{
  "model": "contrastive audio-text model",
  "n_mels": 64,
  "encoder_depths": [4, 7, 4],
  "text_encoder_causal": false,
  "text_encoder_layers": 12,
  "text_encoder_norm": "layernorm",
  "text_encoder_head_dim": 32,
  "text_encoder_positions": "rope",
  "init": "trunc_normal_002",
  "beta2": 0.99,
  "shampoo_beta": 0.99,
  "eps": 1e-08,
  "steps": 10500,
  "warmup_steps": 1050,
  "adamw_weight_decay_other_params": 0.01
}
Rows from block 2 of the audio encoder, named by matrix and row number. Rows with one number belong to one channel. Each number is 128 + 24 x the weight over its row's rms, rounded and kept within 0 to 255. All counts start at 0. Numbers have three digits each. After the name is the row's rms in percent of the matrix's.
# convs0: first width-9 conv (encoder.blocks.2.convs.0.weight, 96x96x9), inputs 0-11, a 9 kernel for each
# convs1: second width-9 conv (encoder.blocks.2.convs.1.weight, 96x96x9, transposed), outputs 0-11, a 9 kernel for each
convs0.65 096:143123182136139079144144130170096122158155107183095070161143127104069170150108111164103154114145091080104110117108153142135137148117077131135124135117156119180170115083146106061110145104125103145117102087149120110142162148117127097137156173103100130119145158139155159098120166142173120107109094166104114122200120091123108134
convs1.65 096:119157147143126136129179155113078118154156119136130132154118169153142104088144121131094112083095164130182134121118110119128131121103136164099114061111131118147135112111163125125104118118138125121128161102135107163117102131163140098131153131115098127106146117097107113151100112149121096151129094075141121117131114174131154145
convs0.66 102:124144148140100113118094136107127108111121089122101110112177122141153089110136139152139108109118121105118145197110104135143146138131076086152144108151151143183181132112117176160138087127139134102127146105111149105093131098148113115118112093118113092157108133158151143121144092155158155127134119118125122108157111102124086178
convs1.66 099:097157125154142159159099078111126145130132062081123133119124083146176136127132087125100076063135122147106144163134113112121143188105107131097081122107123079102137086108138182089105131161176107122132151128150134140111157113122171143115142127163091105106151100164129147140156107144136160122133131167141140130126116142147114106
convs0.67 098:146124155143107089079140166106157113185148128161177109136121091108153146154162128098167142141105090145157101151136111143104143159122104117101132101122131110123205132109130138166138123111111152101124129125097119099094118111142081103128120128175111108111121141151133127110132144095138122120156143156139150131122119147113164148
convs1.67 101:110146139164138127117115124133092149111099118148105120122132082141140103118122110105079078131090087131170164103117121153129092090123132155089099118059129162111164096154124103137124098130126070138126126148164117133141126123133186137124117151108143112165200115123139166118126135111122147131125125112144128150121122137104157112
convs0.68 100:164113116115114103145147114110144130070112113144137134116132106142172088126158105083112140138115107117116154138151179169102121132154130098172117121131127143098107095144132112162157131123149117144159121158140134119079083082114086112201167165132205139080157098119129130132092156114136132135106135157105111133138112149129120112
convs1.68 092:117110124091122133166126088120152068112100141184148104128111111127132138129152139118133149132117103119118130142137102137146151074156163159157093138127123174148081118098100150085122128134151148121131126156162115099142171111128166180123114128140160114150117099151127119115144097116100100103118153095148174125119169123084135152
convs0.69 106:145140114147128114126131149137117113121096149096096131119151093132147129130116169148136093148101097155132112114081133130119136126169162148142137149133106116147121121104105122115103115109170128098123160133097125082143133108142133132107126139166097133111141105130113138139166146127153077126175076116104116159114122106117125113
convs1.69 101:082081127140107114116123141133127137145127106124133149098153116108115177189118093126083131142141136169135138111128139118161081118143163155103109140112105118143099152173123148120105153139191107157163108102142146125156153135117149170153072161105109126119159152144122148130107141115145098103136154091150145115157179111142122114
convs0.70 099:113137124130135150146109151087122154158111098129124086111170165150136114111093140150132127174109157166150133100108100144145127112092111100129147150149141144149151137112121130092115153155102140162147099163154141131146109112164211157058070143134138122118117140105097096162126183171123094144128147128118128141099101156118090119
convs1.70 101:136142134092122121106097126113156168141100136141147116158096118096144121117142107125103121127118077133113102101135127140124095125118132130123128117108084103138185146144091136121120169147108108068114130106117139150092173130096164181178083049099100078113150130125166118094131118112108103139136116127118121097099137137100133143
convs0.71 107:123147108120125104139138169131087123085126103118104093129136146143097135081140136196117061097116080145124107121127125152115134174151128118113142136099106151131145102125114114117134119127146103142100113184137098142160184136114144152095131085129127107121159157125133149125174132110110108145103133134159131122126118135107076168
convs1.71 100:102101157177126162129085082127178077126136145108160133103173135112167152119151117080122104138144121121125140142054131096133124139113136132113122114118158123128127110116135093102131107125143112108096097156124136143134153133146149091108143152125112082120131139137126124127163103120097105092176163128131133138119088105172142061
convs0.72 085:154119101129134150141139140124137118122097117101125155122138122136133123142126123109158116093116116111124116068119082096137124181107160144161120131081145077143105119145144076152166129121146125134097106132103086074143162146131149118112174113149162097137124120128138131106099124121144122128114148136151128143127103078072103109
convs1.72 092:096108118152112123143127132115112129174126129085137126141097116121135177137118110130178129095128125136141101180185174141152144195137103142113182133119148149145122129151136129119153126145115120132120115128154130134123081106098134137156149120137147116150137112124146142098111114127153132116117122113128113113132099179113122129
convs0.73 099:104102101105113120115087126105142126176114112153131100132121160185117103132165130161143159129125099182119121169128152138124073156122142149148145110106112095116127107146144125129107085110145146135135152150148140134151187132162138116073102180079144143130113159059134137069151110157127111109168105132073110103134141153123143123
convs1.73 099:120138152161106148144122126141121128136121132149146096098114112111126092105158138107169139123077131133105105114133094132126117124091105139127153164138115147117135171111159122081150146145180119136114127109122148137169134113107177177109126102111110140140147141179161116144086135083144098147094128156109140093102142119128124105
convs0.74 102:100130077101132134120128165138105132111108130138156129156131127117133128089125174098140119109128160164165150146166117171139107076173132099115154127162163110119131171167125105127127138131122104121127119125153152154122081112190160141109112099103134184134160104087094113116144111115146083173115185139135088105153191141137113148
convs1.74 099:103106160142153126081124096162118101127146111128160117123128076112097136154119124117140149125128072118113120075085126125097139148095146077163158089131155120124125113148118111088128099152126116135090118152148139125129136150109134159137118084093091102112135130175119146100129123141137139089111116078079092149132118114110139080
convs0.75 101:141095141149135131134113125090144128119124158131161145076117124120152118126174149117147118132106132121119141104102114157126138130089174160159117125129170147113138100118133125124147142140082152161101129115126149133146113130151115094108147114144128092181099129115104109126102113133147147155111147130112176096160121123100071148
convs1.75 099:176100138145115111099147080159090109113169170100113128138155104121093152108139122122153131112143136180104124150090113102153138134159102166142107139151101149135104130109123132087157144085118136137084101141116108103110151181130118114149162141085139111130146101129122141137128131160121112091125122110107139095129152152146112172
convs0.76 097:094116153126131163175128137129158176143096115146125143122135135146130115135075110105126082134139066134115110173116135119111138129106120095116139139131111124123088111122136098093156136158108161146099139104060111118135156127106140135156158146151079118129149094092131103153111120123126132186135128144102151112075119103171157126
convs1.76 099:105152137140142145125143142118097122116097113129117105168163151132116103117158111114144115093121128121113116082138134121137126089180135142116126128117127148083106117154096120092100128109123156158091117152153157115087126116115120189131135107106091144218165110137107121122125121135086119127094087147115143140146112130127184123